python train.py --parallel_block=true --patch_size=[2, 2] --precondition_frequency=32 --final_lr_fraction=0 --warmup_steps=170
Rows from expert 7 of block 3, named by matrix and row number. Rows with one number belong to one neuron. Each number is 200 + 20 x the weight over its row's rms, rounded and kept within 0 to 999. All counts start at 0. After the name is the row's rms in percent of the matrix's.
# gate: expert gate (model.blocks.3.mlp.gate, 8x96x96), inputs 0-95
# up: expert up (model.blocks.3.mlp.up, 8x96x96), inputs 0-95
# down: expert down (model.blocks.3.mlp.down, 8x96x96, transposed), outputs 0-95
gate.2,060,200,200,200,200,200,200,200,200,200,200,200,200,200,200,200,200,200,200,200,200,200,200,200,200,200,200,200,200,200,200,200,200,200,200,200,200,200,200,200,200,200,200,200,200,200,200,200,200,200,169,200,200,200,200,200,200,200,200,200,200,200,200,200,200,200,200,200,200,128,200,200,200,200,356,200,200,200,200,249,200,200,200,200,251,200,200,200,200,200,200,200,200,200,200,200,254
up.2,077,200,200,200,200,200,200,200,200,200,200,200,200,200,200,200,200,200,200,200,200,200,200,200,200,200,200,200,200,200,200,200,200,271,200,200,200,200,200,200,200,200,200,200,200,200,200,200,200,200,200,200,200,200,200,200,200,200,200,200,200,200,200,200,200,200,200,378,200,200,200,200,200,200,200,200,200,200,200,200,200,200,200,200,200,200,200,200,200,200,200,200,200,200,200,200,158
down.2,034,200,200,200,200,200,199,200,200,200,301,200,200,200,200,200,200,368,200,200,200,200,200,200,200,200,200,200,200,200,200,200,200,200,200,200,200,200,200,200,200,200,200,190,200,200,200,200,200,200,200,200,200,200,200,200,200,200,200,200,200,200,200,200,200,200,200,200,200,200,200,200,200,200,200,200,200,200,200,200,200,200,200,200,200,200,200,200,200,200,200,200,200,200,200,200,200
gate.14,475,201,200,200,209,150,223,174,105,199,200,174,205,200,196,200,201,213,199,201,199,202,199,200,229,186,206,200,200,200,193,218,199,195,200,200,200,200,200,193,200,203,200,182,182,213,180,200,207,199,143,219,203,192,200,180,224,200,199,200,200,200,199,196,200,174,210,263,200,201,147,194,182,198,199,200,206,200,200,196,200,217,248,200,203,227,183,205,208,224,185,262,201,188,223,200,216
up.14,576,200,176,198,209,167,204,197,287,196,205,186,241,213,191,200,215,213,204,200,203,163,186,164,202,205,211,200,200,201,188,174,180,198,200,198,195,250,206,198,204,205,201,226,193,205,217,202,175,199,207,215,206,182,194,193,204,180,182,200,208,203,199,200,186,202,215,233,200,178,195,196,170,201,232,215,147,201,198,197,200,264,159,199,198,167,180,201,200,196,187,167,192,183,200,200,222
down.14,581,200,205,194,234,132,197,188,195,205,209,183,200,200,198,216,202,215,205,240,206,200,199,202,198,193,189,215,128,167,200,211,215,217,199,177,200,201,205,202,201,200,190,209,195,200,211,199,194,200,190,245,231,207,232,190,198,173,202,230,202,186,200,206,203,198,244,207,207,209,199,229,198,254,210,187,201,197,199,194,234,203,197,176,124,220,199,197,203,198,210,199,204,170,188,204,210
gate.19,102,200,200,200,200,252,200,200,200,200,200,200,200,200,200,200,200,200,200,200,200,200,208,103,200,200,200,228,200,200,200,200,200,200,200,200,249,200,150,200,222,200,200,200,200,200,200,243,268,200,200,200,200,200,200,152,200,200,200,233,200,197,200,200,200,200,200,200,200,194,200,170,200,200,212,200,200,200,200,200,200,200,200,296,200,200,200,200,200,200,200,200,200,200,200,200,200
up.19,102,200,200,200,209,200,200,200,200,244,200,200,200,200,200,200,200,200,256,200,200,200,200,200,200,200,200,200,200,202,200,200,200,200,200,200,200,200,200,200,200,200,200,200,200,200,200,200,100,200,200,200,200,200,200,210,200,200,200,200,200,246,200,200,200,200,200,200,200,200,200,345,200,200,199,200,200,200,200,200,200,200,211,200,200,200,200,200,200,200,195,200,200,200,200,200,200
down.19,085,200,200,200,200,200,200,200,200,200,200,200,200,200,200,200,200,200,200,200,200,200,200,200,200,200,239,200,200,200,118,200,200,157,200,200,200,200,200,200,229,200,200,266,200,200,200,154,200,200,200,200,200,200,200,200,200,200,200,200,200,200,200,200,200,200,200,200,200,84,200,200,200,200,200,200,200,200,200,200,200,200,200,200,200,200,200,200,200,200,200,200,200,200,200,113,200
gate.29,130,200,200,200,200,229,200,200,200,200,200,320,200,200,200,195,200,200,140,200,200,208,200,180,200,200,200,200,200,200,200,219,200,200,200,200,200,200,200,200,200,200,200,200,200,200,200,200,200,200,206,193,200,240,200,163,200,200,200,200,200,200,200,200,244,200,200,193,200,200,200,200,200,200,200,200,200,271,200,200,200,148,200,200,200,200,200,199,200,200,277,200,200,200,200,200,200
up.29,129,200,200,200,200,200,200,200,200,200,200,61,200,200,200,200,200,200,238,200,200,186,200,200,200,200,200,200,200,200,200,144,200,233,200,200,200,200,200,200,200,190,200,200,200,200,200,200,200,200,200,200,200,196,200,238,200,200,200,200,200,200,200,200,187,200,200,263,200,200,200,200,200,200,200,200,172,200,200,200,200,208,200,200,200,200,200,200,200,200,179,200,200,202,200,200,122
down.29,117,200,200,200,200,200,200,183,200,200,200,335,200,200,200,200,200,200,200,148,200,200,200,200,200,200,200,200,200,200,200,200,200,200,200,200,190,200,200,200,200,200,248,200,200,200,200,199,200,200,200,200,200,200,200,200,200,200,200,200,200,200,200,200,200,200,165,200,200,166,200,200,200,200,200,200,200,200,200,200,194,200,304,200,200,200,200,200,200,200,200,200,162,200,200,200,200
gate.32,478,171,198,229,192,198,201,199,155,233,203,176,213,194,194,230,200,200,200,204,195,200,201,169,200,194,196,200,200,204,202,200,201,200,200,200,132,205,194,199,196,214,204,233,205,188,200,215,198,200,200,223,200,199,263,232,218,200,200,204,208,204,146,200,200,196,202,224,209,200,188,200,201,177,206,215,200,235,213,221,211,210,200,200,207,201,155,221,230,228,200,269,220,216,200,200,248
up.32,477,200,160,200,198,200,254,215,200,195,213,177,193,200,214,189,205,212,161,240,199,196,209,200,200,186,200,197,200,200,200,200,219,197,201,200,182,226,221,196,165,235,203,223,200,200,200,200,157,200,200,199,200,94,203,188,201,190,199,196,200,204,221,193,186,200,198,227,200,163,229,215,160,201,216,200,200,220,206,199,200,235,200,194,177,169,199,200,200,191,190,199,218,182,216,179,220
down.32,416,188,219,197,198,150,175,200,149,200,218,200,166,200,220,200,237,197,172,281,202,200,272,201,176,178,200,208,200,177,200,200,219,204,207,200,200,213,211,208,139,200,223,208,193,178,200,202,200,204,200,203,216,197,252,200,200,200,204,200,188,200,188,200,180,200,182,197,201,200,200,208,200,216,201,188,208,216,200,216,222,216,194,200,170,170,200,200,200,200,204,200,203,167,181,200,200
gate.34,086,200,200,200,200,200,200,200,200,200,200,200,200,200,200,200,200,200,200,188,200,200,200,200,200,200,200,200,200,200,200,200,200,200,200,200,200,200,200,200,200,200,200,200,200,200,200,200,200,200,200,200,200,200,200,200,200,200,200,200,200,200,200,200,200,200,200,200,200,200,200,200,200,200,9,200,200,200,200,200,200,200,200,200,200,200,156,200,200,200,200,200,200,200,200,200,200
up.34,091,200,200,200,200,200,200,200,200,200,200,200,200,200,200,200,200,200,200,200,200,200,200,200,200,200,200,200,200,200,200,200,200,200,200,200,200,200,200,200,200,200,200,200,200,200,200,200,116,200,200,200,194,200,274,200,200,200,200,200,200,205,200,224,200,200,200,325,200,170,200,289,200,200,200,220,200,200,200,200,200,200,200,200,200,181,200,200,200,200,200,200,200,200,200,200,200
down.34,069,200,200,200,223,200,200,200,200,200,200,200,200,200,200,200,200,109,200,200,200,200,200,200,200,200,200,200,200,200,200,258,200,223,200,200,200,200,200,200,200,200,149,200,200,200,200,200,200,200,200,200,200,200,200,200,200,200,200,200,200,200,200,199,200,200,200,200,200,200,200,200,200,200,200,200,200,200,200,78,200,200,200,200,200,200,200,200,200,201,200,200,200,200,200,200,110
gate.38,445,200,180,221,166,200,200,200,212,200,200,227,195,200,241,211,174,205,147,196,200,200,218,197,198,199,220,187,200,200,243,216,200,111,166,201,247,199,200,200,189,200,200,208,166,193,182,200,220,200,186,128,198,168,200,203,194,200,201,200,200,196,220,210,204,199,201,196,163,196,193,200,200,162,201,200,200,196,204,203,231,182,200,200,204,201,200,200,198,200,249,206,198,188,200,204,198
up.38,353,200,182,209,175,199,199,200,207,200,200,224,186,200,243,207,169,200,156,197,200,196,210,200,198,200,217,187,200,189,235,200,200,116,134,207,251,199,200,200,192,200,200,206,166,192,198,200,200,200,194,134,195,161,200,208,194,200,201,200,200,195,216,208,202,199,200,189,172,187,195,200,202,174,202,199,200,194,214,200,228,169,200,200,204,203,201,200,196,200,261,207,198,183,200,202,187
down.38,411,244,212,184,227,241,200,200,197,200,263,199,202,199,200,184,201,200,220,200,186,200,195,200,200,200,200,200,228,200,172,200,200,206,203,221,198,200,198,200,200,200,200,200,241,200,200,200,195,200,178,216,200,189,200,200,207,200,200,175,200,200,179,153,219,200,215,195,200,264,210,191,214,219,200,200,200,200,200,192,200,185,200,200,85,210,206,200,166,226,200,200,200,200,200,200,200
gate.44,307,202,200,210,163,200,205,144,200,200,200,194,200,200,184,200,200,183,200,142,200,201,200,200,205,200,200,200,200,200,224,200,188,207,200,200,200,200,200,200,175,200,288,200,220,200,200,177,250,182,200,200,181,200,200,200,200,203,200,191,207,200,200,248,200,158,200,162,200,184,200,200,200,200,159,211,200,159,200,199,200,200,236,200,201,200,258,204,211,242,200,221,200,194,200,200,200
up.44,277,196,200,195,236,200,193,255,200,200,200,219,200,200,216,200,200,219,200,252,200,200,200,200,200,200,200,200,200,200,181,200,216,190,200,200,200,200,200,201,226,201,107,200,174,200,200,227,156,221,200,200,218,200,200,200,200,199,200,205,191,200,200,155,200,248,204,240,200,219,195,200,200,200,242,190,200,223,200,202,200,200,154,200,200,200,144,197,189,165,200,175,200,213,200,200,200
down.44,279,200,200,200,200,200,200,200,200,200,200,185,280,200,200,200,200,200,200,200,201,198,150,200,177,200,226,200,200,200,174,276,200,200,200,200,200,200,200,200,150,200,200,200,200,200,200,204,200,177,200,137,200,200,200,200,200,200,200,200,201,200,200,200,200,200,200,200,203,200,150,144,172,200,195,196,200,183,200,200,200,200,208,200,200,261,200,200,200,200,200,200,200,200,200,200,263
gate.49,065,200,200,200,200,200,200,200,200,200,200,200,154,200,200,200,200,200,200,200,200,200,200,200,200,200,200,200,200,200,200,200,200,200,200,200,200,200,200,200,200,200,200,140,200,200,200,200,197,200,200,200,200,200,200,200,200,200,200,200,200,200,189,200,184,200,173,214,200,200,200,200,183,200,200,200,200,200,200,200,200,128,200,200,39,200,200,200,200,200,200,200,200,200,200,200,200
up.49,024,200,200,200,200,200,200,200,200,200,200,200,200,200,200,214,200,200,200,200,200,200,200,200,200,200,200,200,200,200,200,200,200,200,200,200,200,200,200,200,200,200,200,200,200,359,200,200,200,200,200,200,200,200,200,200,200,200,200,200,200,200,200,200,200,200,200,200,200,200,200,200,87,200,200,200,200,200,200,200,200,200,200,200,200,200,200,200,200,200,200,200,200,200,200,200,200
down.49,062,200,200,200,200,200,200,217,200,200,200,200,18,200,200,200,200,159,200,200,200,200,200,200,200,200,200,200,200,200,200,200,200,200,200,200,200,200,200,200,200,200,200,200,200,200,200,200,200,200,200,200,200,200,200,200,200,200,200,200,200,200,200,200,200,145,200,200,200,200,200,200,200,200,200,200,200,217,200,200,200,200,200,200,200,200,200,200,200,200,200,200,200,200,200,200,200
gate.61,270,200,200,200,200,244,200,204,200,200,200,200,199,200,200,215,193,200,200,218,194,211,181,252,200,170,225,200,200,200,200,200,202,241,200,200,200,200,200,193,269,200,200,200,237,200,200,240,223,200,200,198,205,200,141,149,158,200,200,253,200,200,200,195,170,200,200,245,200,240,200,170,200,223,200,200,200,200,200,200,200,165,182,200,200,202,200,234,200,200,200,200,202,205,200,200,241
up.61,295,200,200,217,182,157,200,163,200,200,200,200,229,200,200,200,200,200,200,148,200,188,228,138,200,221,184,200,200,200,200,193,158,146,198,200,200,200,200,209,134,208,200,200,160,200,200,158,200,200,200,200,188,200,234,208,257,200,200,169,200,200,190,200,251,200,200,153,200,185,200,234,200,186,200,200,196,187,200,200,200,217,200,200,200,200,200,179,200,200,200,200,194,193,200,200,195
down.61,254,163,200,200,199,200,195,204,200,200,251,171,200,200,200,200,200,204,200,180,200,149,200,254,200,200,200,200,200,247,165,200,200,194,200,200,183,200,200,200,200,194,211,200,170,206,221,200,246,200,200,200,200,200,142,200,200,200,200,200,200,201,200,249,200,200,200,210,200,200,200,200,205,147,200,200,235,200,201,200,200,200,200,200,200,130,154,255,200,186,200,200,200,200,200,195,195
gate.71,226,200,200,200,200,200,200,169,200,241,188,200,188,200,200,200,201,200,193,200,204,200,171,200,200,173,200,200,200,200,200,200,194,200,200,200,200,200,198,200,200,200,200,200,261,200,173,217,200,200,200,200,200,202,200,200,200,200,200,200,207,200,200,192,200,138,298,200,200,200,168,200,146,200,200,202,200,200,200,200,200,264,200,204,200,200,200,200,200,182,200,162,200,231,193,200,132
up.71,221,200,200,200,200,184,200,244,203,143,215,180,200,200,200,200,185,147,200,200,200,200,245,200,200,200,200,200,200,200,164,192,211,200,220,180,183,212,200,200,200,200,200,200,194,183,200,193,205,200,200,216,200,188,185,200,200,200,200,200,190,200,200,200,200,200,132,200,200,200,222,200,262,200,191,200,200,200,200,200,232,200,200,200,200,200,201,200,200,200,200,200,200,141,222,200,297
down.71,309,200,200,199,200,200,200,200,200,101,200,200,200,159,251,200,200,208,163,200,239,200,200,200,177,200,200,200,170,155,205,200,200,200,230,200,200,200,200,200,200,200,171,200,232,200,200,200,200,200,179,200,200,196,200,200,200,213,200,176,200,272,200,200,200,200,217,200,212,200,213,139,200,200,192,200,168,164,200,200,200,200,224,190,216,207,231,200,200,200,200,200,200,213,200,200,200